Weights of a small contrastive image-text model.
Model: 7.71M parameters, encoder norm batchnorm, encoder activation relu, encoder depths [4, 7, 4], encoder widths [192, 384, 768], text encoder activation gelu.
Training: soap at rate 0.002, 3800 steps, batches of 128.
Data: trained on larger renderings of crowded toy scenes, 22605 training examples.
Rows from block 4 of the image encoder, named by matrix and row number. Each number is 500 + 25 x the weight over its row's rms, rounded and kept within 0 to 999. All counts start at 0. Numbers have three digits each. After the name is the row's rms in percent of the matrix's.
# short1: shortcut pointwise conv (encoder.blocks.4.short.1.weight, 384x192x1x1), inputs 0-191
short1.18 097:508521528525493497499449555507477537503478468514521504498443516453491482520509512491535474504532491485537484534505471491478504496491499511511518483510465488507483494491486484479502490481483492516479475488536468511515495483481510530509480526463480495514530516480482511544474485510472464491528517544460513504488455447544497492506512476520539533510491462554527507473433480481487475467488512499476466479505533474461555455504507486486518506462483460493470457492526470505497490521523496547520454476484493499503508507474468542485511498524477532504494528478476528526485581531518521479
short1.19 107:445497531559489506494538460473506497479484494530508470527509525504495521514534508512475529513518502439483517471497498468491492516536526524460538470494504486505428493475456486486464483505517506513458467520507479491507506504494499489505505483498471567498537502467489499477484455508457538477509525515482452518512499483566468494520515473487473545487466505485505502464477524497497543530490489500492488490475478516466448481526502510503477483514497465540519519530546536480473500497487462509495496497532475514486478455468458516523498501516536488499496548468514511514527515532520545485
short1.20 091:504525505473476483470495487505532519511514466544489445526512488499474516472490522483473499494511537515500485527487480472474488544480473504506527493490515505516470495501512500481483520464480495503546539496527523495525445514483505485450475471514530499493493485487513489441505534488517482499516475506513438512523468487477468477495509519481515543496504504512487477497533447484474529487538493528485520477477505466504511460541495496484510496500526502495450499508501485456532547494506516477546491511574458507502529491482480469492508460503489526523486500472558543522435534473467567498
short1.21 104:539508511504476522530519486466501495526500529524472510510511480530476500543459520546504500494532493511482478503548479454523492491511474527481500491489457441490496504540522514497477458499484527449509436477522492505508512501486524558498533548525525511483507464509502492499527518468507516516518450508561476509486511482502514524520539475517494540483520477477495518509532490525486477512547502511515513558478530501465516494522518530551482544485479497459507529498495522467526513458492445473464478451493513502523481504546481481496480523485480438498509495493530516486508507465499488496
short1.22 107:541576498507510493475507471455494463495503470488549490492491550491527516533502487482503510451538453499501494516503504528464528465491468518482475496534508530507480525508497514476509484517534539529483509482547502492457487491534490464499519523452509510454545524491496532488526470537506496478504501526451452503530477491461520484485487528523499485516504522432472567504501507514518510486499505488514471515517502516487497469525452520462474495488497509503498514501460470496492553488503506498524543529456461474471484486490485538517535510509464503481498527482455497518513509528476512524
short1.23 115:506526495539519475523488472509518535501465480531461478475519497523498484490501510471499498484491500510533492451513484522518501488464500434486534466474502495493493454539505484538498500500504521522486518492511466498478498491501495520503474495491483498527501526552506552467498502522553441474485491526475510475455466528518505490463476551498494536478505548516461514503496495464437503449484488476456504516500548531514496483436471450496487549489527515469464482471507507530501482496458517535513513498469506467509532502496516507503544500532514484439522478516510521504475499467518503505
short1.24 096:491486516517480501527458473449468507494525513497545526484492516545495485500492489521540477464529495513453508475499502502503541463520486540502551476465486502482506511501515460512449466523474507469491481571516510536507498480483501514480519505507497491465523504486502533491479484501514520461521465517506462539488493470498518519559468525533474472519474514482483462495473514525542523581496525457505492519469515462474474518479480477483474483478450493465496492506508487531491490508489520492515488515508474472491519530490509507548472478490496491439520541498504492485447504510519514449
short1.25 105:482506529482495474522496481528493460542481514478472543470500501528479495505514541480493508489500499541535507484545557506459526535490484533461542522520507462531520470495441506536518489507480481484488483465512514497484514470486474460448500465485482516477519518512524488438534483456528493491510465481533523472509481464462498511464525488485511515508456480531522512530540528483466545478445513508472473470505505492481510469505519450512491514496520542504495517488520498486500535491545493521493478511506510539500503508491515470507516479516469464511494482485517490465502523513464440455
short1.26 101:470512494487471508516483486525509513458491536482523519497514514506495544497493479491513499465501548500486499523503539460468489539458490456516522517518492500511491509520486482534489498522563490511485504479493565512568520508506487471489511448501507504492498510488464497457513459522490498525511489473510477477503505470504470486499484531496514564474528457476456447506569526456491473492486503514524474508485541493464535450492493514483483510490536488494486489488492451476507484429512532511497566521503488502479503551507489516501510551503454506507521503489536488521494510487473501467
short1.27 096:492501544518478484465522514454517523500491512478476518468470453529544483502510497490472530512479517484507489496499489470457485480514486531526507551467498482525485534491521516497522512508513441565452568508512505514456511529497485489497559494494441494512508535532482482535481531459475482475505534478477492474492527531459508491529564474462469475503467512461496502550480493473488469473527514486489478517524483500470516451503501507495507480471493439489503461531502497483507485498487479475521499468469497487544512471473475514500522524522516501512535506490525508519468514495502503487
short1.28 092:535572530504486497491481535532481479515497513560506506522480473496467509565465490481479474501460516539512455509499504513497493475494494503488503499538521533511494462463540553486483472498470479526485487474490498506511496464518518502505510521506492481508468510492561520530535511471502497455493514553518474487482478508482511509485516492498551504458515493510507482497544508472476534486546514458518512483551494503500469556510509485469485457527546492518482457507496542475505492529535524519467465518446491497504499496473489495479459503496503497469506469450517508498478499498465554502
short1.29 088:470484491499516502479478524482545571521498504484523536515508514473507501460458480514450514506509491443543465493466514508464464527502470465542496487493512513478477514490478524476512501506492524470505512513482504478480548522503495502512545472508474501534486497512521514479522493547467465541482545504469452521506486503498496484533502510543489517505475464497531497483480507501542517483457490488465527528501502483506461507496535476506458531462484463492459476568500515532455502467534533452485496476480488455477491461453494464491502518531487497487525465479495481518487486488480504484
short1.30 105:493535479465563489526497509490479498492477506467470504473512483513523535501501525485494505545464481500472496504492505497497500472522471479476486521524525519439488504538470521491510538510461508546529488469508531537507450493485521502467551486496485502474497500486490471531505490459512460473514514546504505504553525482453539540512582483486477496503532474537508496516496467492521447509507515489517538525483465541491470471486497466474490478520473485504488517488466486509450513569515488524491475463484549500506502468455521477471517507483498494486523497518513502519464529497492518523
short1.31 105:504490430538544517515494466492534453461536465528502477505517499522517533546485470494485508524491460516510495511481456484503477509488480459530415495462504495509482527482539467521507492535487500483525523497510482533495527509516498466496453471519540419515508513493528552534511491511484474481486497479510477493520491501536502506496537526512480502523499471524455518469446490506536494474482506536488512504435522504509503509493465488504474517480476507526520523467480478457446477507505464489531506466491513486494496519472511492528506493493523525505509482543538512524506490480486496515
short1.32 109:465509482522479519504549508452499521474479538481534501475516494495516518489529490481476507465512469493536531469503481532478469474506488456507521486477524461514488482509478554508513537488536492498507476486462536482489495534475469484481493490494481519478485466513514520474566451528505534457515536507483454550536502488554490532480507485502502519507525521492447563478537514527466470458476458473505489506500479497542487500455500488477485497473524499537486505522457499484487470493524493479512474473522512456532493516519489465505516470458501542508520507480479482540503517510478520496
short1.33 111:515528497487517524464499487508501474543544469494502547454533528480491494510525483477500489537489530481478484551467500536496499473501490509463505486485506493513500498486508491491485487536496527507536505471498465524485461489463489525514510563527477504520505515520448492526524527501512504496488535494491484536541472504500473510494518466453526478502485512552518497498501488482466545489459521503476499534488496512529476503536500561468494473480501532521503531499476502550495484487488498535514537505414493485517481473504508493514519559474492584475538495481488518525484485493499440493
short1.34 095:506501511468516485541526445467503523561478543514501464505481484512522509513469510487454490463492471522497547545466507476532520483482496451518474544496470508500476528539505477466488527477494543506485514466535510483468484503501494483522467515514521451479488486494526526491537532495462483466453464517471522479492535485517475500527543474483484474482490490562503442492486476472459462531508480490495501518515511514477485470503473513490507499543514482526480514509481484512497518455493516485516526495503569542555502519516492477527532499513503544472505525503494512513477525484508490493
short1.35 094:511489486559491544487505536488502458519472534492531488497501526523461533530490483495496530456458463485551500464462483538492589542525484497524513495452475500521505486484481514516500470508492482450511513498481476493432483529479524506510467531483508538498459501472533542488526491499531511474520551527531523502502501495507473518472499499484524509513516516503501475488454497523496518477489491466500503480521462487498499482519482512510485551495496499504484476496512556482507445520520479493492497494528506504503508482518475490506535498550526475461462572522521530514500524472499490494
short1.36 096:522533506503499526472530509480507467459463486471474526499539430507476490474529529516493482528473534477479507489511504495515506510494487547479508488483503473516533509446503468494492512486536503516489501484494492473514529497512495486460545493495476462488503533532487557511504508516524521493493474502468498464483490466519551492552527498499492524546511506505533509469473472502484484484505510429497534513509491507483517488583536522518505488417528499497483488518515550538508526466486499545481489499460498505471471496518492484454500489484512477489541542468482471504483529483485528487
short1.37 084:533502527483507489521502500508469511476454510485485504478466542515503481493506491511490624502536481508492508505473461501521474482488527506520505486505519474518506506472491504489485508513501470521500534470457528469525511491471477526513505550459511521484496523525483485498517528481498508502480492496515507529487502503511508529490511526479531477501507491503460479509467526507509519482483480464542528497484503466457496508483469494504482489509531501458489505489526480503514500489461440465541521510535513583532553482496466536473531523489488458491536506504562506460544487479490545468
short1.38 098:511464493512520512517501481457455532457518535485470496486537466516522483511519509488521494481448484490506502513442495497531492470484528497492491496457475500501552511501508437469497486510493503542533512476512543459483517480514529519496538482461557490497510519472498477495461491480504510480461541528486497532509485516486509494477561513507493509502457522530477515532450500499484540534471473500505482502493438480527513502474529481516546499528477508509489501506516502511480523492456533463549503502499526477517473504514531460505508582471471465530477503520495509492470489500522484474
short1.39 106:494495494510482470480511525502497509541498508510469509477514469465445501491491479498491497501483504501541515526534463557523509519502497495469474522469485505514487448467474518547490512527518516479478512512495505477513500507475490524504476473477469499526478456421515476477516485477489546493517507519555493453459501474478522521483472472504480518490472481452532510488509527527560491440487487540512484510508484484508484460478478515454528517471514510475512498514525501524462519506496518479522487538528482517505461483503543514501573548486511496477479484512472491460476454520537524527
short1.40 103:489493550475510496506501493548474483511496545514502520520483486479508504496520488486502481510472511510472456498472535509547503503477489500512479474485519496469497451487434519529492533477544507446495516520499517510524569485546509543505460495487496513501494474485481464474484553512525454451470482499531468503485524491519497483484495501477531501544512482482496482458462489534521475511526504478478467497508477467518546483507458471527521475469500511492467497488506467524505494493470503502520494519490485522525508533474518492494500471521484421473501519509492499510594514526516524534
short1.41 101:543471489534466492497460481502516469477483516477492496492515495531520466534518483525522516439484528478504532482551481510503493525479522495505530497523539505537525457456484491483517477514546474504504511479495530532464551532498474462484498482530536491495483510482523518493542502482487514516518469500507506449490483481522465474466532488474455531514468482481475484511452504540483492493489461499483521500498540485527522508466519538511508508510500511479495532545472512500511527483470524516509537512510454473551504509411520465509469521493461503497520501541489518484535539491509482504
short1.42 101:494476479492455516501505541469512512542501504444532487491518498513465512519535489528505504543488478528523463526502543450555451500533497480488524563494500523534540465465471530470489504552473522488508485552495483501493503467477526480437522510446463500509460508489500518506503512497512466499490526462533509468502520482468514519506518465487477486530467499470506517499471470519477525536459489514505509490474491527525507485539533504510526534508509476505524472462522490474514468510476437515511491479489489525517516525492527519485518500466494497539516546514504495512503505507521478547
short1.43 097:522488463545487522515536502532480445497510522511500487497514530512495519489533543534484475481490499535466537522532504508471474488516506473520535514517509509506476483508500470505562521513477522469491464463490501495531456488506509465498520478510507494497497487479473500534541483456503481466525489478483541472435525475478528469471462521501495518539519511440458562518495516538497475519485464493484494483482533463495533453507517505479470490512478478499492501484519506470467490497476482540495459520517481474483469479498569516444500512487460530533529518497516513481516490463488490507
short1.44 093:501477503506482475543432498477531520503489542519481512497502519511466488508555500497496463490453478538521505461537545475494408530518477503492521549508497509503506511557467474521494505510517507516541462474502481547459487492493502502506510558466505492512465476480479516508516474520487504472495503490512488531478501494467492552474500539504471482474517443505507497472521556486543495511496481490533497519500518545500518470502500512467484538477446528490494503503551495461496504528514506474449483503494514493523482465482492493477482514485536498545477506531484486505510515528511517500
short1.45 093:514503475475530497475499554540532495462507473494494436514492461486504457497551500506464519498498479472498486505532492517501523493492494464481503538499491533500524501488511465491478487490506510500541517524506501521471481491492524497461506441500533505516493480533488419486504558503507532467494530470465507495507494528507469480482531499502476489464478485502503529501504498490568452488524494539527455512529477506467500513457524523528511479535532463492489491534483463484528493494446470471511527516503485470468476501478452500517475478469536502531504475455491523511511513526453535506
short1.46 100:511481522518506472488483498560536467479524482503459491530496537477549502457504504482467497498489485484499477456501511495523490495519481523489489459504492474527509480488460494484507483498539530501475486464513461537495505521490473515475488484513482550419491501509510489512514533520510508539493525504523511472493489531490488541542500482474492464469473503572494466484515516513462425534494483506504492515517528488548478521525490442494509493512468535507523485458491521484505506523484498481529532542513513532504476459470512467489487449534483478488505525458493499489501486526518455544
short1.47 090:483537528509484508476545513440467533510463460502507540542454517490498477458503490506518478540467510489491489506460491501503495509500499490544478479463512501515523473533541495469496517506493503506498488500515491516477513508483503519492493582486545484485517501493494535474476493472526515510466523511481481527513514514513506491478475487465530500534475491493451522507532507467456501469460516525485506481517442496532519537462471491505496474614491506506502515505481522523483499493544504477471470500495472475539482532504495514499485491496469438504515512546506481483521534495501530510
short1.48 102:557490480538515467469508510538472473521498496515520505511521495502497500478472482479544523521529477522511456529495531441452507545534494490507498507487507477487483511500534510493486486483515488491491506506460532490489469511490505462467487517509507511510480523481494510459488475472524515463502510483492530509492526471527537495496461532503499480515527518445524466481495480527467477463506522530511454484502499532520471481523486558533477475499485482478477441510496492540499536529447469498482486486492570571464511437481531498514499542506500528517483495483482476527499455486512504523
short1.49 105:506528537525496523513495472492544501489515464492540496483516483500496539491532530471445517497483468530539533499488477528532527534455507492521472507508480483503497578493470543507494504482512507512502533522511513503526520486501502508485490515583514461515508522515495497541493475527487508556490510479522470525501503476474488485492501449475542485507491484550482515470472486503503491470519523510474462507494487461473467506521501484492514519481529459492480438509534504508520500534469506561487509502516522477487541534506496463499497475543494488494507473503491515470428498532466500457
short1.50 104:477520477488499453475459507474487486466490529513493462491482493465483495527525491486494516486498500438432521541511503482501462543502488510536501516564523489484511558514479465494501505527477448468522491520495516517476485514502534495463470520456521493483466454459488488525520540535506522475459523497509513500524508507513490526520522481475529499546470506522436486458462455505484503513495487481504543538481504469521509538509491486461503523529518487511533493481479522535513455514505490483490509484513570499461515505510474466486488496499495519547505472470499498476471489504487499524
short1.51 105:479517494443520450503560485501466494509482524512474451512510484495454451489539505578473513528479475465483479496524552552480495513497516486474493462466525487527478504484466480515484480523522505504489503459448480505522511496526519474488481460532520524450490526509509498524501492533493498486500503477543522520459495499482535502463482510464480507515488513528461479495482478519474530466514480463480534472502496539472499504505487490500517494460473518493474469503497486505548512520482503480475504506515529475490491528519519504531500458465475521502482565505522529489459502545494506460